A small CTC image transcriber, trained from scratch: 0.698M parameters, 8200 steps.
Rows from block 9 of a small CTC image transcriber, named by matrix and row number. Rows with one number belong to one neuron. Each number is 128 + 24 x the weight over its row's rms, rounded and kept within 0 to 255. All counts start at 0. Numbers have three digits each.
After each neuron's rows are labels from the 100 images, of 14976, where the neuron reaches its largest size: "top examples" is what is common among them; "place" is the part of the image that holds the peak. Only what is clearly more common there than usual is listed. The data: short English words printed on busy colour backdrops. In brackets: how many of the 100, against the usual share in percent.
# gate: MLP gate (model.blocks.9.mlp.gate.weight, 160x80), inputs 0-79
# fc1: MLP up (model.blocks.9.mlp.fc1.weight, 160x80), inputs 0-79
# fc2: MLP down (model.blocks.9.mlp.fc2.weight, 80x160, transposed), outputs 0-79

gate.125:097126141173131122145124123133145171133149165128156183117132122078124130078152108092104108141167098131115116149175141163088154093116111109157133124092121121150114132139078155118109171161098139123104135139098139142148125140114148099110136128
fc1.125:100086112164140137130157125129171130156144169109142183129126120098118140142156075091122101107157120139130140125152156146108156136110121064190098121106156151121114150135110141135113126138079114137115123145071124159120117125123118116144135145
fc2.125:079168118137120134135146119155103164153126153108141118107128096116120131102160135107090106150185117154102124118155166168098144159130105181129132117149126154164086159160159118111113088099101114094113117131100117140120138121167129149123123115
top examples: the letter t (77 vs 22.9); the letter h (68 vs 12.5); the letter o (63 vs 33.2); word: north (40 vs 0.5)
place: middle right (47 vs 11.7)

gate.13:137123116129129129117111145092127149103142133144128116087145132082108159153124128161128150127143125141124145149159190109097149137158106132147093126093072135124116167149105142104124099139175126150108101159101151108170141102128101152175108084
fc1.13:119118103125122112122128143103145141141140095127136146106137142110119117134112130131127143139105118123115138107144181128120186154072102148099102144153137114101085185193123160130107117138175154138152111126109176097123123089137144120159104086
fc2.13:097118137123117150117154094116133139159128121165157092185129153134132169116182118139091099103083142128144145113134121125134113159132117133174148147074095127097120135078114135135138140116097116169142140137125132084100115151146104149149132086
top examples: the letter a (99 vs 35.7); the letter e (91 vs 35.8); the letter k (90 vs 12); the letter l (57 vs 22.8)
place: bottom right (61 vs 9.8); middle right (36 vs 11.7)

gate.154:122161119096160112137165142144110133104115153129150113175120124114131171122095149125143137127124142104143149085102172114177140134157131086177125123140122100130134089107138109106115060146111152128073128138160153118141115127113130088123116162
fc1.154:129152110116131098121157101168099120125110123151167111169142108107137140122121122131143146090110174139156108121082156141169117133143116112172097113123128083142115129133137130133128063136085160125067145116147159151131136145106102112128126176
fc2.154:123139130116114093140143114136125098146089106137116131101099147114105128148112162131110113116171141141122120175109135159147146099138123152141104155164100125121125122084132066105126125130123130166164096136131179129113110061157070099127144115
top examples: the letter a (100 vs 35.7); the letter r (86 vs 22.6); the letter d (75 vs 15.4); the letter k (38 vs 12)
place: centre (59 vs 14.1)

gate.139:175143090109104138120143135076144143160090163117143114091142124142160117144109098154103124121082124123137111075129141153135142167095157097151130140109116146102149160127119117156117123152112105152079146170136130132126086164104135127133139171
fc1.139:138120104109143130151139140158163139181140096126115176134152134075098109105114086149139109128121115091138154114128125124105121128120121167113147115136115127103092129135154123080111121100133165109121135092146137175135140152186187088130136114
fc2.139:128110104115097146140110096115107144153143112148125175116146121168143131114140105083150136119152149145152133136134146182121185133093102090132142121080089135155149124100092150150154147167102112126138102158133139167109114171123155136118103100
top examples: the letter d (72 vs 15.4); the letter u (52 vs 9.1); the letter l (49 vs 22.8); the letter m (48 vs 9.8)
place: middle right (72 vs 11.7)

gate.142:130128111091148162086111170113114129135142124152119137114172167106121143122141131108141084118116109103123161179159152115167134119161109167138124102082161139126146129114148098090139159134128141131073121114156140109098175083113132109137128121
fc1.142:118137131156101141185143075145155115122103154118112142128104128137130153123137138124151160130113153156128098119090119125099145130083150106127123150189080120103105141143118179135105140135127147127183169133095105113147076148109127108116106129
fc2.142:126094142157133127162177132141105137148119132113132097127132121122169083149101118123083149120134121127116109152128128112158151086138151156142089124132118107124116110120118156201154143174145057134150120108126133152112116146164169131091120122
top examples: the letter t (96 vs 22.9); the letter s (95 vs 16.9); the letter e (66 vs 35.8); word: east (37 vs 0.4)
place: centre (54 vs 14.1); top centre (29 vs 11.7)

gate.148:100143127134168124106134122137096125110128066158124166101160112123114113165095109144100116097144094099100181144168165143137113148137128116151143091140129126124131108097107134168140137181098173129130160144126125121138155110165103107099116129
fc1.148:128117129116146119096136106133084136128136107165146131061155132137120142180106116151111126080156111116118169137175185170121107150092119092131131097149141115127127092099108128160141145143124178134100161153115130102144138124134106112117106140
fc2.148:133182100150157135157108091140093150140141095139118167126161116123160142147135160124173113154114107091145141097139123166144110117151116053104119102154161098149121087110132155133094114134115090150145127096128148156141147130139122119149126133
top examples: the letter t (76 vs 22.9); the letter n (66 vs 22.4); the letter u (59 vs 9.1); word: nut (53 vs 0.4)
place: centre (62 vs 14.1)

gate.114:119157069145149123125147163120109120115143136112140143153099127131119088168152103147132122092146160136146132146130144138084118105119093097115137104119158081115147071126085171110114142126130112132166150109151167144101118122172117101119151166
fc1.114:146081178121117120158095100151135135137127110139116127082140108134122165095121132118132134150098090128131119092111102117153150141130154146131134148137107202150115182122139085160150118122099141131104105142113093146150132161102130162137117079
fc2.114:118115088150129131138138087122133126140145125116150097141134133161141112110115148110121191114147129111160115085131121156100136136098129138151109081121111117110146096072113095125153185099078093173139163131089116117132116137161121113114159132
top examples: the letter o (100 vs 33.2); the letter l (98 vs 22.8); the letter c (86 vs 12.5); the letter u (58 vs 9.1)
place: middle left (42 vs 11.7); bottom left (26 vs 9.8)

gate.23:134132118123124182112120121136142106106149118159104109136131169109121167145134154177165152102129149101077113085139115144090135105103132171141128181119148173120124127133118115116083111090101136140114138153116123149110158095130147117095096094
fc1.23:134146099118095069114147143117120150138089116095142144111119134147114150101116137102069135129156139164142142142144142144128107127171103075104133102137142132105108113117103204150147146133154149101126107141131141163130102153144107143182131140
fc2.23:119078117123153101146129172145124103144096104120127128129135136145120151085172104141124127098155118174104123148133123133110127163127094089125105161151149153144102083164119152163088114126121132163103122120142182109101112140130092173127108151
top examples: the letter i (63 vs 22.7)
place: middle right (31 vs 11.7)

gate.145:154176141142139095134129150163083139125132141099108161071125125112127105140143134100150134133092109154110118144127131135117112120137088148141150155141177152128136156134074137139081138088107097133099123129153150113117180146127074150150152109
fc1.145:122081108102125150072130132099160114154102106156128106171121134153127119111114121138106105125141151115151142129146166136115163148134170098134096079134091118119088132129178117111153095161129163115156110165124115136129093114148160118107109164
fc2.145:104095124122151134131067133113138138162154090127129155150119124158113161118140156162132128099110117143112097110123127098109112131147122124092147139083134188184179137135134117128149152131147098125153110090089127139100133139132091119132180151
top examples: the letter i (90 vs 22.7); the letter h (87 vs 12.5); the letter s (72 vs 16.9); the letter f (71 vs 8.4)
place: centre (58 vs 14.1)

gate.141:123160103094123130108106155112145120115099123065126165146139103165115099141162119166198125136125115158150159149103171135119153073107111128171146166120128108095103139093123117143132141123147079120125128143133149111116110125137130127109104144
fc1.141:145130139197118121123173105163121125134135166186117095130122143098137155167099147075097120108142155093107091123169104144146114153128097129094122105105142144161156114158160128126139104139112147114113126077118102117137132118147111115119121115
fc2.141:112158096136103081123127154106123101119103099127120117126161160162130133069119102152134128073110112112120144126116097136143150196124133112106109132121110140127147146119147092140115146123121111117107094149074132145187111159101152095098114120
top examples: the letter i (100 vs 22.7); the letter v (65 vs 3.3); the letter w (65 vs 9.1); word: view (65 vs 0.5)
place: centre (46 vs 14.1); bottom centre (33 vs 11.7)

gate.68:126149120144118122139138114131130134104106117101144109098095090124139148105137093130127128157127156178128139188152154166161083152138148108118174134149110126100111140135099092118116129128098095131137147122113160119164091092083194113125146125
fc1.68:119129131112128119146142163131143130178114132146078156131130165113127077144109163141128133100124151108081121092098118123089191118077120131130141115117144125143130141114157156141152130105145142114110103151164098160078171158115107124154117143
fc2.68:168102135131125151099115097159119125091143095152174088162142161172143168164123145129098145168160127131139122112116121158078143142125129137140088160149130131124117183147093120092143115113091122165143142133111150116123140115114140138103089136
top examples: the letter d (88 vs 15.4); small letters (60 vs 33.2); the letter k (47 vs 12); the letter y (27 vs 6.1)
place: middle left (75 vs 11.7)

gate.116:135092093127098109118076135140138133096108134143101113117152112114111120123118146135126153141115108137088172137182159115136137126136092159133153124132115149088129150117155093131163079147116147118153076189156104126114134165142146116128151168
fc1.116:080154145138168146126136122109133088119164115145124113141086135147084118095127142160143115147122178129157088132118155139125155160081158117113149130155128077153154178159116133134159117116111132103091133118103114145153111122109096084125143119
fc2.116:096143149103121107135136114120164131111110125148104073111146123136184147130099149133119082162123116140164148154112143136160079104157146151131155115147108155130095082118147080164112132101073097120114124095145132112149151138135124131091136130
top examples: the letter a (98 vs 35.7); the letter h (79 vs 12.5); the letter r (64 vs 22.6); word: hair (43 vs 0.5)
place: centre (43 vs 14.1); bottom centre (42 vs 11.7)

gate.113:120130088142126146131133107119105143124104074170127157108144194155114137130095129097135146112122139154136111133150161157105140155129138155108157146127116097143112105108142086097155136125120124143104061150154152127099141129097107120133126196
fc1.113:112129093128135150125123132153136138115104050100119171145136134146110156158100145102111123121128134164106111126144156152119142132144136202148157121132132122140122106094128117078166109103103117129133090118129113156113175150115132106117126190
fc2.113:169152151129140199114114113161131146104115110130120116132139101126101089112129161120163127162101147135179145144166128163096171093130107129139129123140191130158126132137168111132116113106110121112138116132139156161131152133135111137130071161
top examples: the letter a (86 vs 35.7); the letter p (41 vs 12.8); the letter h (40 vs 12.5); the letter m (31 vs 9.8)
place: bottom centre (44 vs 11.7)

gate.90:169135129156103115084142099103134092120125155107134149151165119130136142176112109116108148135088200110153108109135104133158154131171113137138132114125147113150083133134082087105158115107115106157099132101116149132132110161149109140116097155
fc1.90:085152124143134145141100132141130138152127135135090120084115137089147105136133155181121128149155070156133156142099122099082157142109145110095108159100149098128159154149138146077107153140101152115153145148106104112134139169136147127098145101
fc2.90:134167099144153136116126134099119131095123147094153152119136144124188136134134152112166126135139161116104116162133121144081140123114127138141168088108156141126149155114167108125152157130150089152085118178148073144152139168101127136130129172
top examples: the letter a (72 vs 35.7); the letter k (67 vs 12); the letter l (66 vs 22.8); the letter c (30 vs 12.5)
place: bottom centre (45 vs 11.7)

gate.89:095109090130142102125131166081126119094109120112153146132134155131131171164081110109125100125157139126157109112099156170109097118093150155122123154095171130122150143104112125125127119123114136092155185176163103152113136107146121102149128151
fc1.89:128147141113102122150152160181162133116172156136159080110129113116134087119162108104149143112134149133128125137097149137101199100112108113126095108087098102096105096129143119141164094099146151139118150129148110125140123110143149137134128077
fc2.89:125122084132154102146137152098144164120132161154152153159097154092112117118147111104126146105125160155119160130072112140123132116081183129089143153140119138149115136143114114156106136181127103114143103139174131113155131113128178094130094133
top examples: the letter o (82 vs 33.2); the letter m (68 vs 9.8); the letter e (63 vs 35.8); the letter h (47 vs 12.5)
place: centre (55 vs 14.1)

gate.24:118095127103174097108130102136175127118156154128125136119136102124117077119154140123118143142121121090180184085139117089151125143144112159136154133132088116166114115093127107114100142151083122117145132131154106166147134129090151179118140123
fc1.24:095178129177085144124121174165102128149112141092102120096144139126135136109131125105118059112125096158122127140141157141129135101122138072110141145166132142094145144159146136148110110119121154104115121142117158142120123178134144070132136124
fc2.24:168135128062160169111123150150139147137099125116110143149128126145169158104092177100084102140120119147148135115145121128161105141129152133145120138129161100119168123134112115102137148147095127121163136152176161173102136102112175141120135147
top examples: the letter t (76 vs 22.9); the letter h (63 vs 12.5); the letter o (63 vs 33.2); the letter s (46 vs 16.9)
place: top centre (40 vs 11.7)

gate.94:098149159143130117083115128139132138098162119126139117104133103113192092120130111150152129142192152129178137106159140118140186123128134159139108146087138143125152128127139092120106118130098129124100130105101094133112135064120152123102104155
fc1.94:106131107152155142137127107134143139151126163172110105143131143057088139110105156083172123112142094135115115151118111127115102172107116128145102101153123108174088116095116176106162137147125136136106140101164114122155121125098149133125159156
fc2.94:135164128139155097122154098138096164118121102110148127127164110132111163111145092189133113143103081136163156089159141129183103110118164146151102148076123147103095147144138140118128122163128112143133120088136145170108116123114122149122123105
top examples: the letter i (100 vs 22.7); the letter r (78 vs 22.6); the letter b (60 vs 10.8); the letter d (50 vs 15.4)
place: middle left (64 vs 11.7)

gate.25:135084137095124114135116113116125116131145151165109115124136109143140115152140099135100098140153122087113135129133075150139160144112162126103147144191130103061166115132166139097138146172162127143126159083147137124080115106095119138137133116
fc1.25:117099134123135111077129077109110156147094162123134121140124121142128096159131129143113114147146114098133171143128148120144125168118132130110107117141144132086179145056116149095142182145108124144127166115146169128127099098152141122150122081
fc2.25:104170137125120144165128103119131176131161179108129125127139121152140078151106125123114146131127139106162135124131126105156179120154120146154086154112085111139127167162100144138099153156160153137080107128096140135101148148097158118147166134
top examples: the letter t (83 vs 22.9); the letter n (69 vs 22.4); the letter p (66 vs 12.8); the letter a (63 vs 35.7)
place: middle right (40 vs 11.7); bottom right (26 vs 9.8)

gate.131:116181123122113156121156152113152101143144111084119142099128128097136133143125139167202128123144089072123143109125151126076145108130149124147129123082129119121138115122116140144139145094091130141116146163127129169131088102129117178100151099
fc1.131:119130107070122139120111137123136075151166147141134144127142166097160165161104111140158134110100148135144157141120123127115107145167143107172095179105126119135123093150109134134129144098121147114094177137141093091122119097099142103080149125
fc2.131:093139113106168142109100119108093119089129108099161115138116132131124137169099178119125108126100143107115135109103133143143089153109147145103151107130146197173144152104136132134097105122149156107082136142149123140107107096126172129177112146
top examples: the letter t (99 vs 22.9); capitals (79 vs 33.6); the letter e (72 vs 35.8); the letter i (57 vs 22.7)
place: middle right (72 vs 11.7)

gate.40:135099118115104135060154082129081149144121132118072146116118099119149101147176117142131139143134106145154132159072116120182101146161125114077135150126152140103126114138138117114112157135154160154113129124133174140145117150120136097149131125
fc1.40:129145116128093120157128120157146131080130117154128118097186128162114115093138123164114122134167132158142121080154103140133182102161117111159118120172080090175107116117103099112132086111105127112133166127115130134121127157152141145107148123
fc2.40:123104100116124115085174185111147091116127129145105120113095107108152094096136141106110097143112121129184125123138128158108119154125148139081131173094131160129158150108140132138126171129154157146144090117181171096146127122106143127128125136
top examples: the letter i (87 vs 22.7); the letter e (74 vs 35.8); the letter t (64 vs 22.9); the letter u (40 vs 9.1)
place: top centre (35 vs 11.7)